A small multi-label audio tagger, trained from scratch.
Training: ademamix at rate 0.00075, 11400 steps, batches of 512.
Rows from block 5 of a small multi-label audio tagger, named by matrix and row number. Rows with one number within an expert belong to one neuron, the router's apart. Each number is 500 + 25 x the weight over its row's rms, rounded and kept within 0 to 999. All counts start at 0. Numbers have three digits each.
After each expert's rows are labels from the 100 clips, of 14848, where the router gives the expert most weight on average: "band" is the frequency band that holds the peak. Only what is clearly more common there than usual is listed. The data: tunes sung on syllables by a formant synthesiser. In brackets: how many of the 100, against the usual share in percent.
# router: slot weights (model.blocks.5.mlp.router.weight, 8x192), inputs 0-95
# up: expert up (model.blocks.5.mlp.up, 8x192x192), inputs 0-95
# down: expert down (model.blocks.5.mlp.down, 8x192x192, transposed), outputs 0-95

# expert 2
router.2:542518488513505517468480490496540488538511506506509506491505520474488523521467467529472505495540518463480481485525475466515499449503465466504473501519488497516508509500495508545504487524434534506522490470507489490502514469513483495460505479506539453534530487508482557465506488502490493527
up.5:506519497551494495512516484494494475471486522497484498508490508493509530481490508484499472534522491470503503500559492510500507510518529530499491504494520488457503503491504498494502497496593474477515534514493506465518496473492515498530492484494469484480510507499511396510371490474502488495
down.5:502489457496498506536508472495525523495523490476536512458498454490481433516479442485520548546504533522516494519480541485525512539497527492457504530486484474472510489526522525538531496484502556509517505466506517473515489499536499521505475504496498500489487532497518534500535496502490596516
up.6:498532479485487498524495504486522499512514574495495499496488494502546494472430521487508488499520468498470489430527498511515487476520510466482550447518450488507520481496518481457497510500518485498500490420483482555513485508475510482526511494483537514506482512479490476502497500509494510488
down.6:519507467501502503511492504501527518515524456452515498509456408518551476507449524500507561527525491531481496528499447480517515487505504526480457491450471538483512495496483500529541505535535550553497470487520536488512499506495511502493522467518540488389495485498538492514460483499505519528
up.7:499478499529523517495490514503472494503509483509477522508516476499485500505497531497501518538451495466526489528492482518497525526474515463469511491493485511541491523473507495488487528538521522490462481521506480463503510488476474521466502522474557536477492518502519441508539498524492472478
down.7:514503463484490504517511473494525525517525492446507536499501494518514527487446511496472519536545514502472476519527455472499512528466533521489451489532456498485506496519464461450479498501501475514519497494488509559497479527523483486497473495510471525426499525498495487490497535487481521553
up.8:499470568527498485506510558446507476496495505518500502500528510509501484447532495493518462546535498492490505510527490484506506511528532499502516441491491509509473517488495495510499499540494490448444465483508479440531495500490508519534493505476450477452487518507504438551545520502515488512
down.8:526501482503496514500474493509511518490521496511490501488464515505500448525453476511514506516508467544525472515510486516462496541495509549477451560522494529426483507507552474554535527488450515527514514472525486487502519453519515519526525503451558493512514535491492540490518501510486529477
up.9:547508474461498492513494481522466510470470472491508477476475492490473470493516484495489496474466519470490505531509520503484516481474466499512474534513489513484532515488478520502481486470489520524491507527503524494480514491583488494473491567524513533531526494515480499468538479517486483516
down.9:517508437501533509479504524497463497499465471515512463519522549477464480517542480492508552502492486571487487463480487536491482512490473518498564483509500449487492503468522565489456488493492496468507513514517481572487502517495508482480476521498480506497523517519477471501495510472534558493
up.10:437426545553529517497524495515514516523496527512484510497530493526492544494454530492517510483479507512457490484449501519529501538468548432450567462475487488513502510497475526477469555523506501487507472538490486470478505534509466471459513512496496532463519506478492454538520486533514515479
down.10:493476515465503517516494442484552501543548481440487487502473458516492505485500485499509479495515452493500503531502496501493530503479538502519475504497456513495508529545485489474481495450487518522494495500491492452515462507485483504522527492495500512510509491479531520518517525542454473515
up.11:505480473524524514488506495550501526505505499482497524508531507483502524562472468478499562521488493538511473524590493508492507520477520502510506518498487483503526542519492518519508545492522504488489502510492478440483513499504523466502484467489469485502521509489468413490502507498496494492
down.11:514493448496502513487479501532525507495512453508485486432504529481523454525506512458515538461518496548510491498490498492502514556506520481492461530540512542495490555522502494487500522494442529503539526490512521465490510468517497541529492499441513508517503549509482534487519477516477539497
band: 250 to 500 Hz (40 vs 12.5)

# expert 5
router.5:480489543493514510486521487491495521526491464475516509528464505514526433415471484520495533498472497470482478555521522495490528511488500513497498523482546528536456495467513514523491494496489546513475489487499558502508513537495526472439525510497512541495521498530532495514492487541506494490
up.11:507454521510530499512507520560547487535491510535487467508531508544485511501488467499522489508595539526483503507471480475545459470463485484527490490506492505462528512470516505512479497539431497505506488496499479474508473497461467499536487526460512481504481509494450447527519482474476496471
down.11:478498469494501468515510528448454534459487498531504478457535506528479519532525504455513504526474498510546567504483526471519551459507470521504514549480506515495495503451505523502537500507511498483516512543484499505486511521483468476462524520462514476584481466510488477530493482464559507459
up.12:511511502513507503514498487504505501651503512503499499511509492482495529580451510492507542465513500505509557476487500484507446485471521463469527489503492493468514515499515492533500522493479495478531477508495467529500504501539477477494500501496500460476480495478504562492497499490492499505
down.12:521503470497450476504483504513504508495511522552520497500493509472525502501535558497526501489482523505470494518506526525502496503516552479503532487599517516530529519533493520482518501482473494411508480497507450419489461490516494503511474516503460514463507485508490523499550527504490482496
up.13:494498438490492488527483551510510481460477498517482482510524482503496497497503503499483542529536499527513516471498500510514491496488502508507505494484506517434521510529490532543474495551542486502519473496501487472498521479477485481492503449497481494474504480496456543507485476469499523500
down.13:474510455523532488513504499505511485500478570485498482477467506484496486521505522504520499506428518495478453510513499443462502471505510520541541479503534492513512487521504521502515489504486510474533461467453481517500517412516523495521509508516534485513532506546489505487464466489486562515
up.17:560501472515538526508491507463512478528498512515501502494531488501508526525513495517523458523540518545454532443443492479515483485517512497467505519531484493472529531502494441524479539491513505477516496521469476535503507488493515479539508528495527470464486486477503538498507488478455498525
down.17:499521516512475476512516496454484490505466535473514516513457473512539506493499567505503510500497527484444488519515511513495521476502554516572493502499505494523472523538481537482515509517477482463517451469498487515490503454522518503520556508507522500500504505539490527485489546496477515500
up.18:520431495491509514520517510494498494480478512517505509519533537524508528491479509508512485513502488472486473376467513460521450483548528505493539536452485482483524543504487475504466509503528502528513514512493496522477469478503479499533517500480525470480489485473497490489497489495470518477
down.18:518489507500449466462504516500493498478508505487515471459499502494521530494476459487511460506515466545495512520489495430512474498472489515471513489503482517547525449499439508509482507509508514531462469492532475489476499491524525508516507469471515472523528488501459498475473525516463464522
up.20:519445488537512518511496498515510482458480542505499502528514506495511532514495518475515464522517492499492490462451502510534472498551517503506597521508484455491536548513491348500493544474505485491493508495494466514497489466496494491526512482496510495496489489473505529483504501489470503496
down.20:526488515543474509477462524530480511491465517524493498537504527512496484474480477513474496480449509527523498485483511498507478481478459581466522489473487479481488466472462482505478486533507480483472497542503454539496518462488517498491461510498496494506513539509473460512468455462560475510
up.21:534518473489496511522509492492523466440517568527495502520551490504493482546483510519511519498458497492521509438489498499537484470562518500494539478473512461503523518476494511496464538504477515489502461538501479568480493496501517488524507489500522477484459475462511555473518494484479507518
down.21:536512484507472500501487500508500513479494498493540483497505456465519504531492529467464475489478536516477455506510490506506506513491523550476499512509532535502481472528479530531528539509490500468525490472507499502496478496541483466502517543513519481454530492536483512471512514452483542512
band: 4000 to 8000 Hz (84 vs 25)

# expert 1
router.1:508543479515507484522511524537509508440524534511494495495518499508484531485487484489455501495555472478520502496532496494507480530502530498473524477489489511494513515509499539519523517509489480469523524513480496460503514493475545481554469509489456470483497499481468413510450558531494518501
up.6:528459488460471487526519499460504538550503479502505520504526495500500527400533491499492452483538496499509486481487513481521490493501482471474525500518492498477516515505514481523469490498489504496498489487505545520514501482553507514473514492491509473480491488509504533517559485542512490497
down.6:470493452488522518429493495513515506545525487522489472498523526483515509497501516491511504558501479467489490498501459549568497539479499522494505496515555517491555494499583534513451515482463505518493478490497534485488530517520523515499475488484508496518512491485466503452531471471518514510
up.7:507457521482485494568500490484465512497476460525503520508504487477518496490546542517534488482458501486524499461451517498502499473518495522506502545517498513493475500556501480490479502508475499520506500479508511514476502497551484490502513515513524507476509498514495561492507499528522489495
down.7:511487523462513524499517473477466502557542471492477524454531510519432487455513488487532559534492515475543520503510545530558509564521498486484473526466478487505464525510495501532510520467493455475501514481541499488504502521494493521507479485456502509534498493504505507526469501509501481481
up.8:489435567492489506513503502506500530592480478511505517511495490490500501459532526527515473464482506490498500496440500477526484476480523443435460493505488495467501501527519473506498485522482535487514486500487491444489505529496505508430506529497521509468514498539516505522495479508502495480
down.8:449498524497467508511471500478460505482491477502499461489546527492508527505503486485473489529486505492494509510516500477531509504504449535490537470490501481526465499481505531532459506472490487561466540513541500460486508509510500485510417480521475540480543470495485480495473500533546468482
up.9:507438537468503478445500493488469441464501485491513511495480514500505464497546516547503454523508507531534546501501513539500508519524494511508417463515498497536447471553479472497517480501519502512502523478479534433492497588535498504483489503502546519520512514487513533510512515497506498480
down.9:504506516489599477509531531468495466530496509521505506494495469489510462515501515469471513503524474530607493502494530478492534528546528454524443544493457464529483512540500487488513483493494477523497491514515528523492495510519488501554509488482480509522519517500524537518497518525457528529
up.10:508501519546508494493494511559507490494494528495492497506528496470518500512484484518495508491526492523477534480514508526525488504499533482471551484494491511500534482480501495469490517518510507488512501493505484509522491483456549472519508468497560466509474484461450467489520511460487504504
down.10:502492536510446510505483517524476510477471498526485497498518513503530460509510524491499432485480483500510497505460518554537507538483548479526526472575497544473498480506510497469540456503525511470504520498510518517490526531483472515501522518481557483521525524514490516497500525479459539474
up.11:479422546492473486447521517518505516496524504498509477493495525524473464479521453502524520491521494459492532532509506504518503474512491467473514488487526511484534496472505517555486490492445523499529477501488559495444504491575489491484504530504470475501482494515488500550504490510536516511
down.11:485504532490514483553537473493497494498533540490525509490449542487476531522529461497461518534495514544495494484482519499478501469494511482456458473499488413472454482500471480501485485453519480498521513471475492539513512479558517552523483483507513551489534488558525527500470544526479486467
up.12:469482522563504498509512514527526476479504518507498473502497535525515502450503571529502495523548508512512502515528492487493498497558517510501489465490544501499479489471513479517492500524490492482488523497514554467528465518490514514547499511507522510508459506485486490610501520472500497512
down.12:515498502497507498531497558482522508496504526524475517505514519474495476496522467526472576495497524489507509490500439508433504466498521531525432484456424446506450480554440529504528483495490478473509538500493509507517514494512494481503528477509532510515538517506507515507508536513476505501
band: 2000 to 4000 Hz (84 vs 25)

# expert 7
router.7:459546525496519496506489500513480436535502529501487510491481477516542509512471523520501501490500535543520526542505532520493514510505584502480505487507500511501517498485508527460509518522496496484510493536502461489520498502503483499496479465508472527478508538488478491532443490548496486499
up.9:492481527511503508479490492454525507485532513500501516490519511507481509545481461481524509525518490423490513472506476495505470478492523500477473528495487503509457522503518506502506514517464499491552483462458509476525523510481457489474507487491463465490507491492488523482474479504487492494
down.9:472519491494456494545477496510515485511496512509475470503529506482509498506484520493500597515483506497494466503512465488577503486466451542585505503492503462488520471556481513515468547490489457499494462482497536501473501438544512492526527495508515492509555496500486495473490487484506454484
up.12:521503510528519516480520502457513504486474492499490496525521518506509555457456474486485500519486472518498449452490493474494476511446448492502521464478506499508524483489506456538497548491479507490510507505500552508480509519524549496497516492462517485481505492482522543484527498496507521492
down.12:525534457525504467527475478526481488471479490533529486493511512449518486523474536481458526517498508514477511502514451523496486477499503523506475530483526508509532487536503507513526509503456484480532511475502518516475515466551505502507512416509515496549513501537440510437491502467519520512
up.13:485532502504459498501509547466499502468513485514496519518506483527489523447538467500503539496504489497507482495553469471504496511496524495514494465495504494522506523472460507534490492515521490468546501548493488485544511532553488494555498538453464467481514479498485466522529538459514505496
down.13:528524474527484476524467511548479493498475507536543491519438531473519495524513498490475564525484482538497496508523487520508493490482540490540468510503524518495519532523536475507512496518500490463526510474463525529473530455508498545549509478563509508530493506495474526472478476473506541503
up.14:475465551491499503464516496458536510529518485493507501516527542539479576558473476475515457528534492487489502476447495468512490497463500491483501523486493497508493524477500471529494522510471527501558487494500512442553524513438518491465511491481514435499503484501483566483475508514488506478
down.14:487520456530478490535498534514462521469464491523503440489462515483537495510495502497503548505488486516483509504508456501523489455514517536523541562534550552480517536489514514500551505516469521437530502481509508558482520482505514513493497500532512479524548504516451467481501508491538526505
up.15:482518495524461477489496491519499511491465525475499515510515510483516482518502488484463459526545482473486405502461477514483513501484421500505476522492510500512501528515517467516462475481495506545464520453489513510520511487535545523499499484478555483500499491517502487494478488512499482496
down.15:487471523513517506467525525477523472491549455460537502536495511481511478489503514510518482484479505539501480496502539477496494499510509516540500455502496441500501471510467444505485504481484521529491462494535486502465517510503527492526504472496497491526532526507472530517458560509466508493
up.16:528479547484501503454501504480512513503496483489497512526519503504512504497497473465509522510548492469477510480359478480497492472480478492486539491498485504491491514530514483530502505506461504496551490490500511496494516505502476479499508523474486465474508494506496522503535497489491498486
down.16:499519502503465515517491520513501516489485489465458514470575505482507499470481489496509495522466503496506529518496513496538528527503455507522459528497479481532519473549520470505490489510481462485488522514536533506515490487519508535526493495527462514557545502480469496480473517510476455492
up.19:524429527523513532488521484481507514505515455489482506527542511520493499502478442485494515512516498511480527496467461479501491487442505487500519526502488504512483570503477487546510533523418512466512485521503504476534520522483516475470526532466503475477499474488477523493518489475478510474
down.19:546503513492471522542485519514506555481485477488510499497517484497498490498501493512482465505506469476503490529507508513502523552505479514534524534517486565530541511448489412492523517518482481470532520478517510473504498497498515495462541488490539489524492491497507517497522514480443531493
band: 2000 to 4000 Hz (74 vs 25)

# expert 6
router.6:470571525485503482511510449539507484410530511519512492512479522519484496502533522556503576480451490504496540528447491483503516462518482502522470470517497489517485497516500493516472452479499483497494530510505519518496511524508498521512495515515492532516470526536513454469510513479524514502
up.8:504510503508528584514509504479498491528492501486505506503582495528515490524464482489505495529487498497496494429486452506514450482398513489478533490479445507501511613499481477508504558540501505480509484510490489492499503506482499494493506504458502477490498471429494502493520497490482505485
down.8:468501497492527536478510510513462454450500508548492480493502527508487469520541487520497530519481505529546514489499463498470480479514482489484499516509488499509499459473510505505483470452546492520503522533538478528479497494518498518532465604501480479526511480491507479534485526493510489441
up.9:495503508524493534525520524506459429511459547508494477484511498490518519497474480488511509538503514515477496500496426483481480499466514473512504503478493518512485516522487478480493520507458463510548515517455497458508514530496508496515494502415484495535503511489526488501484509510462454471
down.9:536476498489532511513510476515478500450584477497522540486491504460487498508505450486498494524528473489487511461511508503507546435522478504533560483501534497527512502500475474495517514458491489524492455523484475503499486493505508469486520515506469479486471500533502505493489548510442500491
up.12:515571507505501538519493552546472512463448508524494510520506524495500485582492492489550526550507502506468453460494485508526487476481508496489521508473467488499525540525497466479499513492502495517497501512499399521483492479495506484495522537482529486487480483458455483459524521507484501494
down.12:429489514490512555503532500459489471487496519520490500478470518472490479511519523504546503518460504491546502500511476483460500506513497464480504505503497498502482453493492516505482483406522505553491527520510506491481491463490503510528475540510497491515493486499503494511486538499508490482
up.13:490530504518507622501500520512494523503481513504503502485505513445520466511504511491523521516502487505487468480479496517504484458381493488460532514493493521501509563505517487500500565516518500519495486500495508504483501490497499495497506521476486489517498478421490474494503499493478487506
down.13:460491507475517516471524496465507450491500512512479494479479512473487485521511511512499516515493504494558501496507476461427461507506477471493493510521489504506452457467486514518495489434531500537493528512522494505475507469492493507530464659509507497513496478489502488534460519499500505463
up.15:521496510533532577511512504486506495509481544499502514502592492510510506516477485491504498538495502499493500398491443503521457498431528485491540497474460496497515546500464465492504583531493501459507486520483477500500489532470507492496506505464507476491499484417486498490511505484467507495
down.15:483487513481510502486548489499509472484509543495497511497510504462488478511510508534497486511501494503571484506516466465453496506508495489474493528509493498501484408487500505525495482456514518537498500515520486475494474466488506503521483657502483491499486483498523523520493556508502532456
up.16:482494535501504560499518504483500475536488524522498516513570459522505473500500475494509503508483496481491499462511478486527450480401509461468527476485442550484503603523529494518499513515498497476519494517494498485491499514503504492496511503449508492490496470476497478505515505464484503468
down.16:534474430466502510485508495523515495523494544547514570481463486521535450555508503513538530498484488464503486492509503488504481514456516478499469495568498501475499516473533500485486462506547497466513506484485509497492500495497505544526490500512485499515486457507527530522470487498475502473
up.18:507541505514496586524514496512489495493479521503494509509567507515500496559452492494512511547507504503482482444481438509516464501426540488488539496473464505497528552508492464482503561533496493478504482508492470502500497501464510493494507523451500484511499491414490492496508510500478503489
down.18:477529492517495502481487513491505489490484506534509470500490540478467509510537510460532515509470506507514520487496512478455482524507535497485511495527494474477484502486490532491488489482465491420492500496517486508493530514497484539521503723487517498542522505520469484513487510505503471501
band: 2000 to 4000 Hz (54 vs 25)

# expert 3
router.3:518532470522479467483465514532519513485443511521498545476479503489528463499446498485533502520523518486513452469469486513533462470469495485496537493485483482459544552508490497524521504497508475524486495493517484473466493480558514474509503491484509511487518452504478467443516500450475509519
up.9:502511495493510511509496509569500485441392546520502514497503500507494483539466517536502469514503524502505514440469500492530445489524541496502513486493489491522494504503458514503496519525495480483499526529487508502509496512484486503515512469494502562503494487516486543480494506470503503495
down.9:502510449526565490511498512501517538529520496491518482471491496469496466522477524527493493499489487515528489524497496479504499486498553505540492534469520483488503544525472475515488504502477502503539450473532475436496490483526503566518518510492519500549493530517503533462528508527440505511
up.11:479496520453533514488524487491492485602577512506504522531519489487495533520522510513493516540503505504506513457538494504528496535535554470481459487494483484517458479509531485473499457514491513472518479521487499478523482536467502507507513499521515471500493521447482527521491511492518504478
down.11:506519446500573528533532493498511530530551476489485485488516505488496492525499505501522510492485489498497503555471494491525536504492542481515485511483526511489510516530502507493481495473478496480511498491534506488506471515517498509513518533485516492528514551521495508489469525512410534480
up.13:497481504454505510501517512538492492500563502510505513508499501490520510487554508530499524487499518523508548492523509465524473491538517477515449517500488489544500490505505484485527498542476522458509511526513489514511510546460529508559501500501485516513505501508496557471489505480517508501
down.13:520485478485529561498490493522536539510524490479457493506478534482516534506489498503508548501484531497501500527492516468516538462478544480504498499491488507487512516521460527525491487477481479489507500501532504492521489452487476520481527515496484502523515564509492541493492531518461509508
up.14:479490513490492503503504503469465494519509521502508506519519492505503523500504496513450544548492495498499511423530507508526496503547518486498502505445490489520470478512524503472478478492467502483509505487490488547509493495465499526543511495512515413507506513479482489514469506497528493480
down.14:527495484510528521502485487469525521515528512479477510471486492508520476476470529521440475499495494508510488520492533456524503503488517464507455492440454513486536537536494478488504506504513496551510477497529507489546465499520504523500527373498498519516496530486511485477513487511472506506
up.15:512457498553465492497480497437508517493509437496499511485502498498513511454542480491479551522520510489471506467534500537493510494506456499494522489463490514482511497499536495505499479517506495531515484457507475522491498483604488490494489564496515457488507505478507472508511492502511488504
down.15:512496449496582532527499484495542549501571476443482486506483510504512480520490499515502513490491510518519490516488505511535526480501522498527476501447497469498503511506493515522465508492490494517503468500534499498519456462511485494477541507495506496506504538502520529490470455510429530511
up.16:520429518475538500502506511491494468514510529498499525509501513541542497479591495501522466509524504508486528488492498485543471492500533473485492490535471509495496500489500446536518505538422515462495473512496506523529486513456500503501503565503509492471494496495517513470486499487497506475
down.16:518487458502531526499468479513535539525528515476482500456483510470536490499476485527493439512496533495525493534493516478530524489494537473515471499491495497525530518528500528497482467485471495496505494491528462526517474456505496554493527496505504516537498560503497537478551478517452505544
up.18:507515505490519545498518468601500490568527524512499503523523496490495506569399525506492498514498521510504499461531492533528458527524562489491471480503485472510467495507489511475498505518503495448501499541490462493501488528509433498491507488517510561492500500489493505506501505495510515478
down.18:513486510461539592484485489506551563498585486456430506500497501514499503492507473527523500502488502499526506512487510490517511481490548513449496469501485509508504510485479510485469499472510512573477514525522505503530472494469486495479520520489499524499506517460538505529502490515474515509
band: 4000 to 8000 Hz (88 vs 25)

# expert 4
router.4:470509516463513496499523464453495510548542501486496510520482475500505514444522521515486521475514498511488532505480465484492500508527552490518478472491495487525491472522509511463493466501529517480507520450504508493512527546439529529472491464528481501521512520493562528512493523504516518495
up.6:512524544488522500515512518499493513532501507513500520533496500528517544521506510515510527513491477518530517481468479476489516498523514490518508458496510498522484487511505499483515489490436508484526487513489569469508495539402524516516503470491502472508473515502486494559493531482515514506
down.6:510486510491546526494498498532504545503513466471485505492462517481525504506496495517537493451405502486510511517471508508537518516470513508547535515519544510498487491515478549521484451486501499519514506474530516518519478541466488535514513499519471477514513536499497538506500487515462539498
up.7:492523545497457456502500507489486514452502546504486524484477514483497504469578475492469461498479484495510499503543520497513521515491531519491513474491504511485493472517494548499477489498539472468465514530512508546516513499463483498536498470485475448502490500523478409542458467496507508506
down.7:513516442519564517510491460476490534503538492470506487487488484493491484515532520458532513534484525502493509499456526437506465497510497479502465501490517499507528478499455477528435496492490516526529498501511455507508490470466485511470504496472520514490521497514497502481464481475492509572
up.8:528409534493486485511520472537484514544493485525480516522494491506477457497487471504498523489506531499485548508492516489536453469512517491499498534482484501502530519478481498494509518502466493468476491572511476539523508496517528481498491517471542481502520494502529460509545513459477508465
down.8:517502522479514483537512470491507525506527500451493514522490468503519504479482485499504529497507512483476479507494494507504513494493495470508486490491477512512510490518501476499493517490501490561496439490464509508517440496511499484498501484499494502440496527494552509493507494506431526502
up.9:505516468503495491503513506510492512476489520511491511515493495514509519538521484510490446505485527510501521473501551472525463500580526493514505512502490483490508489507489534427498507490491500484503510525510424544502510491419513491495496513503489433516490502509488488503472481488487511501
down.9:523517458527524506515490485471479520481530469468529473491467465501479485508531535476524510537491508519479494493462532457527477506532498478463488500505509516495538486481461444503477493513500523524525505493489461508521508491472473504475501512465539514483534477519518501472473475473504515540
up.10:520508490527475503505493484568507511535495478509479472469507499489467476510408490487475500488486521485506494518483486569500492494375498511495524505496502495486520558495466524572485529527515510508471499519497475507476496478516472487465495505470502499480499429542522483467531506477495501506
down.10:500496510471562535493519475474560529526571501467477518511524518505488469511530503515485494498479519497529518520505569458518536507514525460503480494503473490510500515533486484484495508485504483525495452506538489510516460497480476513530530490491471474519523510489519517519508497559416489521
up.11:520494494487455430524503505513495477541495499505483497454480496470468550462525506478474514525484516473463539498553475483515515482503519499526498456462457493484503459511474478537493511536504485480516497549539530509484496503571543480535491531521488532519501505507479505487478503479501510506
down.11:508511481495538501519501486493510529500545485471497505501458477516502495510510507468525497531509509509494511516483526460520505509513539458516459510505532514519510512527491472497480496501490505509522498503493486512521477484489480527488534534486499512500493525506527512492477462488455512521
up.12:501492509542490506460504524468498504537497486498501491499472528537483504534534501480499489505510506528503489519522474485491482516482471492518454512484506498493520503492481493554503481493452524520491513556501491519458501459504480509520485530507487513509486494519471503478483502501489481499
down.12:515502455504552555514515476526544517521535497486476506472491491488504480517519519534480507477533518472527508522501545482512533484484531463527477474517519498476533508529517510506477468481492563464515463486533473495507455466490509513518527497470499494533523541495506519476502526516443533471
band: 250 to 500 Hz (86 vs 12.5)

# expert 0
router.0:502479446461514519492477491499491502494492460490518509489459537468501540525523492500493503495548502478531469505502530519507481494505459503509494516524485480492520537531525507491499452474516498522513486473512456501500528477606508479500506463520523478476492483494497482461487486526519471514
up.3:514532515484492512480499495527519512497563506503489500528540479485477513505462505497487509432460484493501493520590495501505493525494507500489505508505511498491466499489513478530495531501487510490513502505499511520454480531553469509511509506487482498492509514504470474486479483508483520504
down.3:503498498512478466540490469492500507502503472435531518494519443476549488522448524474521497497509463509482457508518500524516507493521472518499464495526512486495521498526521487503457523508475500541512452482468497527484482484533543500491488525495495519419519519532503482485493485495489509499
up.4:513537473506492489503487499527501522492495496489486513529526531503499479502520528483508564487494477469482551539469535481504529534468503503520513533497501508502504491486511468519491497496524522482503463492506524533488534488483548486504490523490498476506485484497487457502455514460488494514
down.4:486504505490473486508507475513453490497466492496518476519504510516468491519463476479524482530494502491499502482540483526502476524483494469529501466512519489522498510489497517495492488507503510475540513509505488593458471526478497471474488510516462507454499493558507508488479513496519441498
up.6:526428496505513500539514478467522510489557506490510485502535478519464506472488460518491441465484521486497475486584504494499490505513517488486480481497479476516485556515480536538515530505496522486525538504508510477487473512551480515475492493512509470485528497485485463451459494490521496505
down.6:460487489502466494521445470524488470505492502511530509502533492492510480501486520474500467508520492534487508499542466493499498535526472508529476519535500519500483520514510470510486536521479517474500504490488495452500467484528537496490559506491506521510522527484472527475496479557520532495
up.7:507490487474503495511501482525494503536504522487497505530505515507511498535437512500534593514506488463515548477513530512515513518510531499486562510492494485477544484487527501470510521502492526467502479475508489530548498506466496486505515487472521450480499494469502511539481495457501494488
down.7:476498518482465489550447451538494516519491458489525471538518486534521502502482494493534497491496561495504448501469508549526515506498523529510466469514539484463490437498508486500489514474485491497534524455508528499479463486500496492480461504456500526489521520508488463464530499485505490508
up.8:496530527497481496503511499501507523529522542519504528511515490475483470458475489494460498502494487515490542464516498497499503459522516488494497483466506480532477491502525518490500481506522523471527518507508463542501480508478526467480502476507565529484539491491571534470491491491508509511
down.8:502471537454519527479519482452541505522547517462487538514503464513507519487491469512520480510516518488509500495484491528478515485500497499468518468497451498492465481504477472499467506474526479563460495533473490493516474524485480473479521502507490510434505467481541509546534515513495486514
up.9:479592512470475477506491466430474529507532511492499514483456518485524459486505508481518542472525464466514512545528529500474530484495493491507538520514521515519535481495510504496498511491520498506492503460514481511490521498480507483507499480504490476505511514519504536501455491543514510512
down.9:458512507497536511538524434470520498503493473482513537530487484490514484525450480453526515485485513472492442497469500548520512492543501443553437473496491508460531485527537493495482502483490498530525488466487531515489470505517507511472521493512504521465539500502496509500488528473505473472
up.10:520502510497511515512496492491484487591539498474507506528527554496502478524454519481534524521490486497498533465484516486511517537477524485492527479508488502514515477493523492493486539508500486455490475490498474531524506510428532470493515490475518433493503492471539564523477506433489498479
down.10:496502455475536475521521481525499510486488464489527465487506488485513482494468442491511498509525498481509490457481496544528543489575521467520490475519537514519484486486517492504519497487485503492535544477462516507484461489499495496485528497470507509481508513539477532494522505516523468482
band: 0 to 250 Hz (30 vs 12.5)